Weights of a small sound classifier.
Training: adamw at rate 0.0013, 10100 steps.
Data: 26041 training examples, 148.9 epochs.
Rows from block 7 of a small sound classifier, named by matrix and row number. Rows with one number belong to one neuron. Each number is 500 + 40 x the weight over its row's rms, rounded and kept within 0 to 999. All counts start at 0. Numbers have three digits each.
After each neuron's rows are labels from the 100 clips, of 14848, where the neuron reaches its highest value: "responds to" is what is common among them; "lies over" is the class under the peak. Only what is clearly more common there than usual is listed. The data: melodies that start on their tonic, played by one synthesised instrument.
# fc1: MLP up (model.blocks.7.mlp.fc1.weight, 1024x256), inputs 64-127
# fc2: MLP down (model.blocks.7.mlp.fc2.weight, 256x1024, transposed), outputs 64-127

fc1.331:480415359506519580532524494476445468466546531390619518486507586486537509443498478482489496518608498494504538501530579511582540507487435419499510501508498496479496499511528496499532489496506492
fc2.331:476492453497490515526556460489511462537532504481579489514500479438547491540548494481479522501488469467448496586567565547548469514441480500516525570484493546553519509492582501476488500493508455
responds to: the note F; the note C; the note D#; tonic: D#
lies over: F3; F4

fc1.164:551420445495559507519448524493575529485489521447526470545471580545390463556474464394472569531588539568512526477544560500534514547478467441450559476520525544465526421473556468515427503540427549
fc2.164:522510515469459524570487564457483488506503487510508469536463529492522552552520601509525520472426447494488470531560489532460500500449503534520558513442488566530522506525497477527468505479504499
responds to: the note D; the note A#; the note D#; tonic: D#
lies over: D5; D4

fc1.379:522461508544475538434341499454585429492523525478496516497413531523503481545493488481523582509492516479446499512557548471493518532502502539487446475544550621557529471523505575496499532509491539
fc2.379:555527498439440519525483497483531478514479443482508545499492527488471458590477550490561537463429435438432479522523538589521469546458515586403525481467495547530548515534508437495530556545550535
responds to: the note E; the note F; the note A#; tonic: F
lies over: E4

fc1.682:570533506501476478509376512467494493452463508493478531572495517543478449486467471444520525500516493491475481426523493493477525499503558458450462457545568494460514501513493480495491519473508647
fc2.682:480527543453543527491519494476544483522552523554465459434505474507560527563456495491538473451457487469478449522564545553520478496544528577445520490494461517566497540474527441464545536565489489
responds to: the note A#; the note G#; tonic: A#; the note F
lies over: A#4

fc1.78:524471488523536516496420541527538499512534567384594465559499502523492458547532479499418531526526477597508530442503548477510516536468453508527473458500564573464531447479519487498467501470438514
fc2.78:544515522491447512558502556446488471519505489510507484519504518498536568549516589508541522501415469468483455519580471524450480490471520518521543507442460555525514505535490491515468497481485485
responds to: the note C#; tonic: C#
lies over: C#3

fc1.566:513494501509498498514465495496503474497578535475495474510502488515568537449567535531451491569480469542547611516519502433440492498512477513519517460453525502498526464498512557457515474508374466
fc2.566:519540501410493459580493515493471519473502498515547512545525562474475528561485554441551524446505467486497439523515449583472466490515544455512566534482490504537567526499470446592518452439490503
responds to: the note A; the note E; the note B; tonic: A
lies over: A3

fc1.448:527477480473522449556425503469522524489437502491515489544497548499518456477485457403485535493513528520479488440523506516452530486482508407447469463537550519457498512476478479531505457406531561
fc2.448:528583497417465452550450461489534535425477426600426523536481531549426443483454497413517485463500484496461478529552513525498496448551463475453548503511486464481547493468521449507531557502591592
responds to: the note A#; the note C; the note F; tonic: C
lies over: A#3; A#4

fc1.222:510482495532463579508503492496487528427459577470523472497419440440564482467600540511477514515491446545446636499511530437558497491440434519511473453467530545524458480586477561404509488484510525
fc2.222:446446449515526488449482504471518507485463544486524481480478473504498418509539448501457477503557534511483512440348501507558551541518484492495428465577566472462466510507509492458497478460545521
responds to: muffled (low-pass); the note E; the note A; rumble
lies over: no note

fc1.351:485516517620495495471492535471574488535480491544457505475548467528479508503485498436482493489493534486484471460496496460578472543528562476512463522502475507517493430518504491526463554531461515
fc2.351:456520497528465516479614436483444551471441446579470487558495436497450503456530495428456470475524505548462481503542498458567516540483468507586515575493547429494535464491535485540464528465574504
responds to: the note D#; the note F; tonic: F
lies over: D#4; D#3

fc1.319:523517499526528541467477488492507520493519592425579456553431467485480419549571480437395501500557491619489534530544567480508596521410459413525477487498569589442487405473516489466433508437479499
fc2.319:526510513473447541564486564464484486511523483498491472524466545491523559528513620517536523479432431497502496514548482523474493503465515533511557510424487558524510498537479483525491504498498499
responds to: the note C#; the note D#; the note A#; tonic: D#
lies over: C#3

fc1.86:558463414545477464486494476491557462476454514478579523543442495501454520580546502490471568511476510454457483525559535439498470506453470549478462493504517607525544443501581568422407600422456501
fc2.86:530502543479476533537460587488519490509512498515505468525433519487510515567495567506537498442427449519490463514522521533480504529435510555489557530450496582530470472520490481519468543543526542
responds to: the note F; tonic: F; the note C; the note D#
lies over: C3; C4

fc1.163:490506495499514479455438467467485451524476590452565498551494481542503497534541517502471502538475461545464554495534473475517527528494566528511424476495518556486523479515469491539469481472415567
fc2.163:531498530495440524548533529506492499449493506539488476490538497458512524526448611450571487417518455500519469496494453558553474557513571516482550550475500473598533523515471460523494521513472464
responds to: the note C#; the note B; the note E; tonic: B
lies over: C#3

fc1.111:540525467493491468540377525455516486444468511491522497583487512528513456489509464467508511480504462510452477537519507482506524473465509446491482466544522504467452475528539497470481540481519662
fc2.111:468502537450560572484515551482506462553573511492476447459526496518581540507443484534537466486446479492508509479583572492470495506524536566458524457478462529539467527510500453468512518609482500
responds to: the note A#; tonic: A#; the note F; the note G#
lies over: A#4

fc1.496:493470511544449530467405485514539423464521514491427490488396535500533488426530538515489485589477457537470503488484502479458478478486441481497470495458518554507461493551464612435499547474512514
fc2.496:472511544448531517457555521462535475579522438520452485439536522513535483513473432446524473495486513423399468480548596491518511540521518534437459498508501509521487536542587466480527479574522509
responds to: the note E; the note F#; tonic: F#; tonic: A
lies over: E4; E3

fc1.217:584522520524477503443517501538529453479519526417501475515504519487513522463484507478467564527554501493506498487594522460462524539518568418474486508477515540505540469502556530502479522474442505
fc2.217:525504509464449531572484558464485478503511479502483470524470538484530549527514616510531516485432432495497486524545489517469485499459515534511557508419484555532511491529493482528481504506498506
responds to: the note G#; the note E; tonic: G#; harmonic minor
lies over: E4

fc1.67:477454497480519466429469464501463454539394531461477491596463567498452409508491522506520485536575508508450494485505464508473517525480528477465510501512540465475474476479425529522430520564529541
fc2.67:486490506462506419504529462527538522523428431504492514475500556436473446555530534441503560503506531466511439582552500589488472466497490485437532493464472476458540445449524425520521525556513482
responds to: the note D; the note G; bass guitar-like; tonic: C
lies over: D2

fc1.177:485461539600493583436483492499510438475525541479422523483474512477577418442499495489495510587497489520475504429517526500488526512432462464456425475480549594469501453509450530477505550553518506
fc2.177:457493554478540537399496506443438475579534497450427546429538557543544461452469504507544482561530520479515440436531436531477562483540538520476429444504493453428495503476430488477543525615486483
responds to: the note B; the note G; the note D; the note C
lies over: B3

fc1.466:475510510625511489468502514462584490531470500542455507474546481520484493489489484421472498505513538494491471452501503463564500550527552466504454515511476502500485407503510494515478549538471516
fc2.466:457521507525478536473608441479431556475463446563461489570495448504469500444529483427461456483524512560473492490523497455543532543490459511579512565495549422473535466479536495523476524472584510
responds to: the note D#; the note C; the note F; tonic: C
lies over: D#4

fc1.729:511456432508468463497457453495478478422466528487453559511525488542440499479437522532548554514543521479536499433499473468514486527509551535509459463531537466565529528474489492543472495510442538
fc2.729:564538521536426480531496425476552497482542514499542620483530461497445501530452515506484532484529480533533513516549551547526499516530458534506539484544481501484502519487498518506563484452483486
responds to: the note G#; the note B; tonic: B; the note F#
lies over: no note

fc1.389:481522509586520572471530437506556492490490507497480503492500491477518450439529468429449524536556489492495505461495518478559545533470457440477449511510507532433463369512450511497494528529524537
fc2.389:497517566541543575437578446495447489540549498488404499475530519520570515400481468512530461533468485531500511459547473484486504493539473538519498464466479469443513498471466489473590509526535478
responds to: the note D#; the note G; the note C; the note F
lies over: D#4

fc1.392:547538512509514483535505453499556515465461452503543561480523493456484373441474483412415555529535528575504478488510536516521517514496489452396487447505544502473456447523460495501523503468511501
fc2.392:471454470520472483531500469478430540431474537561539527475509458524521548476546526504462429520505502573512456569542402532526472434510453468589506517506488476499520516474483507513505500448442453
responds to: the note A#; the note G; the note E; blues
lies over: A#3; A#4

fc1.126:484547497486511467453466552440490498524450474510552494563500517500459385530574456488498490554485479466399457558532514517509531442456437455511507483500529596435471498579538496419459533451601552
fc2.126:469485540553448523419518490476491481570515480488446532470538466497570559468524517560502514570466488475447483506528526483480495458519463525477486427465505500439428507555485540412522513522504409
responds to: the note C#; the note F#; tonic: F#
lies over: C#3; C#4

fc1.627:525479536549494522436361502511586441486536534481453521486437544481510459494521509498526509558507457527498470484504499518466484473484505432474449480493495573457456486482452583464515560542490526
fc2.627:522496560487447513477567450458513455531491439540433491444546471491548519520481499462539487490464480446400437483544513526503482558518541583464464507488496497561540522556560464486537495517481476
responds to: the note E; the note A; tonic: A
lies over: E3; E4

fc1.755:480412408482458536524498487483482445412518522443563533501505553530498516473482534499480485522581468544490571511546550478545529517480474471538478504507529506563514479509518515526495500522474538
fc2.755:452506564430529589451508559484480481547550470566477439474504472472589492502529520451525417490442491499477419530506472503522500467496546483492493578448485493462448427533533498450513529553575472
responds to: the note F; the note G#; the note D#; tonic: A#
lies over: F3; F4

fc1.76:521442504492531521501487563468561509481482486522621486483514504519465528587494471495490541465468551482548500451540588474487541532476510525453483467501500516499513443531600477511477492466444501
fc2.76:506453548468502480468480513464511472482430517503501502446514508489460432544451501457555507448557518477518459450513454552560529559497587526436435498503537451550501464525457475580509515556462546
responds to: the note C; the note A#; the note F; the note G
lies over: C4

fc1.128:502400486487515467479399533505572522521415482468496505503495534464404482582511504486524498499608552506540463517519480538502454532424467406423569472503492474480421487475527494508403491544426494
fc2.128:553530559491484444494473541509558533495470478537450482497472481431438462550524545445468422455496453538491500505573502583521497505452508471391566504453518482479444500526522436469472523530519475
responds to: the note D; the note C; the note E; tonic: E
lies over: D4

fc1.658:507517512498508514521463515493493455532556509433557473560500521555535530501563509514469492511480450570468609516523476437445499531484514525522500452464522543486538459523456486511510456482443504
fc2.658:526546513487494519536491473526468512421504519546553544552551496464449451525461519422565463435526466517510509480522443584573469540495524445485554600500499467509545556493473468547514507451495476
responds to: the note B; the note C#; the note E; tonic: B
lies over: C#3

fc1.316:524485476559499523439500598495518440568524494378608460511475502481491511518565523513470492509479485522516544494512495425499478561513526511530513479450499519503504469543506501472502491487435497
fc2.316:532459522454471586509446545436483530432520515557415518506496433505572574472510512450527492435519485547513467483547460466486521478431529503528503521497522466521484544472552492511490485508467445
responds to: the note F#; tonic: F#; the note C#; the note E
lies over: F#4; F#5

fc1.641:502452495513409520499511478506505509458427518490542480486447434426555494469671550518460506515484469501454554549492494448553479474451439523520488506462532520482450435590493572410490504442531494
fc2.641:445453472525538500434465520500521498501439556512515483477477446523495425509558437526464473508544539507466498455346485489557534511498467482530420483569550501461447508534500516456471482460515506
responds to: muffled (low-pass); rumble
lies over: no note

fc1.72:503425474536538499453514498515529428519507501426447464483475563469503463475484473494463527598574537540535517468510511443479537514475522437471473510498499526425453382440495556471481519560466504
fc2.72:487487514442478511544477546472475499521498471478477474519468581501492517543495613509548538477476466501528468497539461549472516517468522536487550495444493510504534478490472451558502507536497518
responds to: the note G; the note B; tonic: G; the note D
lies over: B3

fc1.273:502545497511424535538477593501483484529536497503527510529494476518479503494564543506465473471484441519456511473489504486596485467508573440491501510464498495428396463602457488497521508471523584
fc2.273:486486522459507504491519503506492431493482562556488476417507468432579511543485544505534500507484476471480475534597544512544458490530549507464474499465444545556464541571466529482523481509430423
responds to: the note D#; the note G#; the note A#; tonic: G#
lies over: D#4

fc1.294:494424496526523473477419545452602536504421491470499515488503486483429470582515452438498505482604549510529468505540520535512501524410458403429551435535488493476425504500564475500369473514431478
fc2.294:519530532486503471499477557490550536501507506519457472505446487448480471528530529461445417460489445566477523501551519566511514478453475488407548486469521512473447517522512441453478498522520468
responds to: the note D; the note G; the note C; the note F
lies over: D5; D4

fc1.538:488528465473536448558507555483492437521409546518537430567462562513531460518507494510491485532493419491451508519548496510482509443449432463497504500483521612486480489537454486506417489493533573
fc2.538:486514524543479505455545472534526531555541450509502519493542514472524570530551562487494567544449473484477489566522516518473465507527488535486549479437460484471559484505526476449532517515471390
responds to: the note C#; the note F; tonic: F#
lies over: C#4; C#3

fc1.345:549462451489512474562401488446537506480461521489504493558496571520523513487482451422514562474501507470440501462543512499461530492483504439458474463542551535478521502469509499507504491433523587
fc2.345:530602539414491488525459482491550523451527430570440529508496521533440436509435494452533483452484474484461482512542551549484513469539476502427550482510481481487509518483513443477536556552594577
responds to: the note A#; the note F; the note C; the note C#
lies over: A#4

fc1.648:526472488541452570531465481506501526406462552460537536507462453447546449470573550508501518516496440536455606512494515453562483507461442513514478480474512537525472475541476560435499509482516545
fc2.648:440442445506510493454467507489524507487468551495519485475467483513501434512545461523453501490547536506473504445340511504566539538535474498512427467570566492472472514519497497464505480446533518
responds to: muffled (low-pass); rumble
lies over: no note

fc1.279:504468457483529500539502526462536501524508537509483484507522480535517513519514455375469489537517566512518579453524560383493539573524492522442509456524504493528537471466535531463501467512434505
fc2.279:544515514537456527500536479457491441549540503461463541446547500510564512500461499478552499578433491450456519486559547485470477536594522584437458427503494499499539529520533548411585506511491490
responds to: the note A; the note G; the note D; the note C
lies over: A4; A3

fc1.218:561567524562542539454482556477507518525531482465564508521473482505455467548472447442493558479492531473483475491544625506491566556501504542460436473530544641493474510535506553451500580482560539
fc2.218:457551597514486444485538422504551498520521477520507513408548539458536463487506496464463521550509520500440472499500519616475502452563492421470460500487488494454524467520460510492565456487563416
responds to: the note D; the note G; tonic: D; blues
lies over: G3

fc1.264:556506461499501593447510520514470498491593488362613525571467545491470505526525510504533519484502467484523540528499496508487512570475506529555524525486537524489556523481511504492534504509515488
fc2.264:523499567527503552441510451488532571441508424478517501497489490492439457502488486420487518436521518558519502456540485542452529578481511498485516492517558414498566447473503445551503539497544504
responds to: the note D#; tonic: D#; the note G; mixolydian
lies over: G4

fc1.23:496391486478498467487343498506541509442468513470522494520499500503441499533491532498482531543588525602512499500550511498480496538460487412503520443495535491507449494488521507512404443531395484
fc2.23:515524523441430498551526542465464449440485436525462471493503549490488548488497594462519522494454465518485456492603459545457499544538578504514510540433511481565549468559482463554478500505505488
responds to: the note D; the note B; the note F#; tonic: B
lies over: D4

fc1.196:500540499484534466498510551497468464508500504497569447541497556547484500501479495531506451484477414518463480538555467483471506445463494505532514500465526578512455491555477475515461518527510525
fc2.196:508562578566455516488530473529553531491541462531478537474510526450549531483533508448492518557477499467462534521443503518477471487567438486474505521461481529471533517503489517445558484486528409
responds to: the note C#; the note G#; tonic: C#; the note A#
lies over: C#3

fc1.698:498474464481526507545499520458534503526519545506474490518530475523534500522525448370460488534518562516515574456527564392498556580511495522432513453529506486523529461460537514457509465508439505
fc2.698:542515512536454526499539484460498443554541503459468540436539499511563511503462503481552508568433497446458520482546538484478476533604529589428446424502494503501550525526527546413591508504488486
responds to: the note A; the note G; the note D; the note C
lies over: A4; A3

fc1.198:500441493494497523512492535486644556525473458487534524520491540477492481609545468465488577479453503489416499528509576500494482527466480505423501478497478547430513459492576462502455490489530559
fc2.198:524551601512504535470499533524508474448484514596446456499517470499459464454478518475541412489528490514544550422525407484498530549522524443518487577459524449509444493551406545532472477493533540
responds to: the note F; the note C; tonic: F; the note A#
lies over: C4

fc1.208:482442527526460501472502464430528479499461462509480480525517499534467557507499500436493519513532551493427482465523509443500517551515514462542458523508513502555497472505528539523361473533510515
fc2.208:462553454453428457546558517528441573469431435577539466530467468509411510529526577487455511453509480497494502516493473478599469478507514483549503564460516464533548499559516463570449509408517511
responds to: the note G#; the note D#; tonic: G#; the note C#
lies over: D#3

fc1.741:523503479580494544476496539495482493503539519486497476495499480543523520449525480526471456548461482605500535493519466424477476483514490492538460463472523508534483483481468568454520504460396490
fc2.741:459518527465555559465498547494495503554541559512469496504467495449547454532530457507523463479497490471480554478517526510573532489478475495425495514499512554424446569547510513450556472515532480
responds to: the note E; the note B; the note F#; tonic: E
lies over: E4

fc1.154:533415399475411482507546411506459493456464484462499527538495547482522537429539518493503518555498441496439486552532486519509482466410445479530523526481533510534511512489530475506487527513538531
fc2.154:495520543494610535467521547485534538550549483462514425440479520456568472475517451445455493462478529541577541439543516484454516513503557492389505448474466480467484440518491453474561488485502442
responds to: the note G#; the note D#; tonic: G#
lies over: G#4; G#3

fc1.612:599514497548499520472491509491562442479501551443529567529509511515495502495467486498469535510535504477508481476587535455506538548452510434466490464488514504468503474522525515462446543519398513
fc2.612:527498515469448537571488557446487482498518483506486472517468525495529562533512611508533526470437436505501488503552488514472500506475515545511546501430499551534510499543484487531495493483495500
responds to: the note C; the note A; tonic: A; the note E
lies over: C4

fc1.581:495482453489413501536537518499454503427470463467507503504471566439507492467508567509482493599484427532438492548552489510471473474469466482503513491425523524534490496533469477509454506525551515
fc2.581:543560551484570565488488542542556507527547536540489450451471516469472457527524495442539454438478459490574529466525513530497473563483521490441579572459424496487521505519530497486563536515466471
responds to: the note B; the note F#; tonic: B; major pentatonic
lies over: B4; B3

fc1.299:500522504513495527516508490497508431518534482469569522495514547496508457512507493430490504533516498533493496456506537528490515552530524448510487508506501517487528474546459537513518476453492503
fc2.299:477477489452474529477459517450452529469468532531479508519509435529505519490497487477532464489537510481519497446416454492536550504503542462535429544562532463531493580505520553511464469452498514
responds to: the note G#; tonic: G#; the note A#; harmonic minor
lies over: A#4

fc1.125:532436520473540437464435480484546479503420519498511513531453453449415446629554523445475532512584568562520455554514483546534508536444518448473509493519518498485479442476515481490402503478430456
fc2.125:511511520462468551541499570460470499517528475490483459520461555494526551525502605510545511471440426498495493512567479530467506506466518539506553509429496552520517501533482459532492507519507507
responds to: the note D; the note E; tonic: E; tonic: F
lies over: D5

fc1.574:583509482485461526489467523515472521483525479363551562591442544452443436574503539489531562489510480497509497533517501522500500572457513552503517492481537539519532507502485488510504557535536544
fc2.574:522530552519498532498530444491496572458488465491505491520456499486434451547501507458502533417520490542496512493515422573495514544478513535475508510494505441498630469472459431579544546459545523
responds to: the note G; the note C; the note A#; tonic: C
lies over: G4; G3

fc1.107:494445458506503459481457489481499501402435466438488460490466525486447499481523535457461522559604533612529497517521487517449511516465456423527518489509508494568503491491516517505385495516426464
fc2.107:508562528459451537537530508512443488436508438546471508492523572544447535476470567448550474501483479497491488463532455556500476524572506463548511567446474477525588543519483486564507508479527493
responds to: the note D; the note D#; blues; tonic: G#
lies over: D4

fc1.669:492492526502383510550478401510519534451457514478507582527527454514495519450575542533454514526493492518459595542485477456500496466462414486519508483463511497458467462537436532491456481482527509
fc2.669:497444448535572477465500455500484579480460568478527504517485459549491489494524407528439511503558575525500505465375504448504559487471486463522436439619539484441475493455530525471458489464489524
responds to: the note G; the note B; the note E; tonic: E
lies over: no note

fc1.653:572506487499524527500477588489486530501527485341573489595443537464439440558511495450505545486524495507536494519527528513508526595471508517494508498499534584488524487492538507517477517494527566
fc2.653:519534563552477503498529437496527566428471445548476485501468486489446490523504510441478522441510501539471482505536434597482488509486475504483517523488510459510620510500491423559514545430533454
responds to: the note G; the note D#; tonic: D#; the note A#
lies over: G4; G3

fc1.169:559472465558487515452498579491556419545520465409529460486469507440503500510502514532482543543464499466469513477535555495476472557487540524434540424476513538531413476571536526397462557519501486
fc2.169:507498486474558589545508552516349512513519526484500479516542492547523567478441539521568460488467467503588491499573457475468482512511526585573544498459477485556550567460502486522472540536454532
responds to: the note C#; the note B; tonic: C#; phrygian dominant
lies over: B4

fc1.520:560471531521476522450431523482616442491505495518524484502422462459517493579576486467514572474457521479465487524528486475455487536499534548494475525503566621539512460553536551442492562459515509
fc2.520:560481503538439516492504482459527445476462469496495545491512475459500479557495501471532496515463467484445447522538534583462487591446490560492513527514510537577533544513542486476453547526513468
responds to: the note F; tonic: F; the note C; the note D#
lies over: C4; C5

fc1.109:556439364526487488499428490491478459462476519502537522532499430499491514497539497531476521533501502496520482542511501409547486495443515525509487507528544496523506521495581562481473542427398486
fc2.109:575506533475498543520433514557428470455539558478560581496539497541505518473468557573551489512483453520590488491474461523459513491508502508555535476486491498458448523498409524500528495499486505
responds to: the note G#; the note E; tonic: E; major pentatonic
lies over: G#3

fc1.576:589459491520447531450467496520577483490519486420485474528473504457517510463539556530508551519479426515505605529486493460458478575426516511522538489450540498528513469507495506485505497518466492
fc2.576:537548564464540607488484471501487506446585463511505572480589534497513494460427516468553493467484468516523449468525475574454517523505540485520516545500478492477551546436449484543544527572563480
responds to: the note F#; tonic: F#; the note C#
lies over: F#4; F#3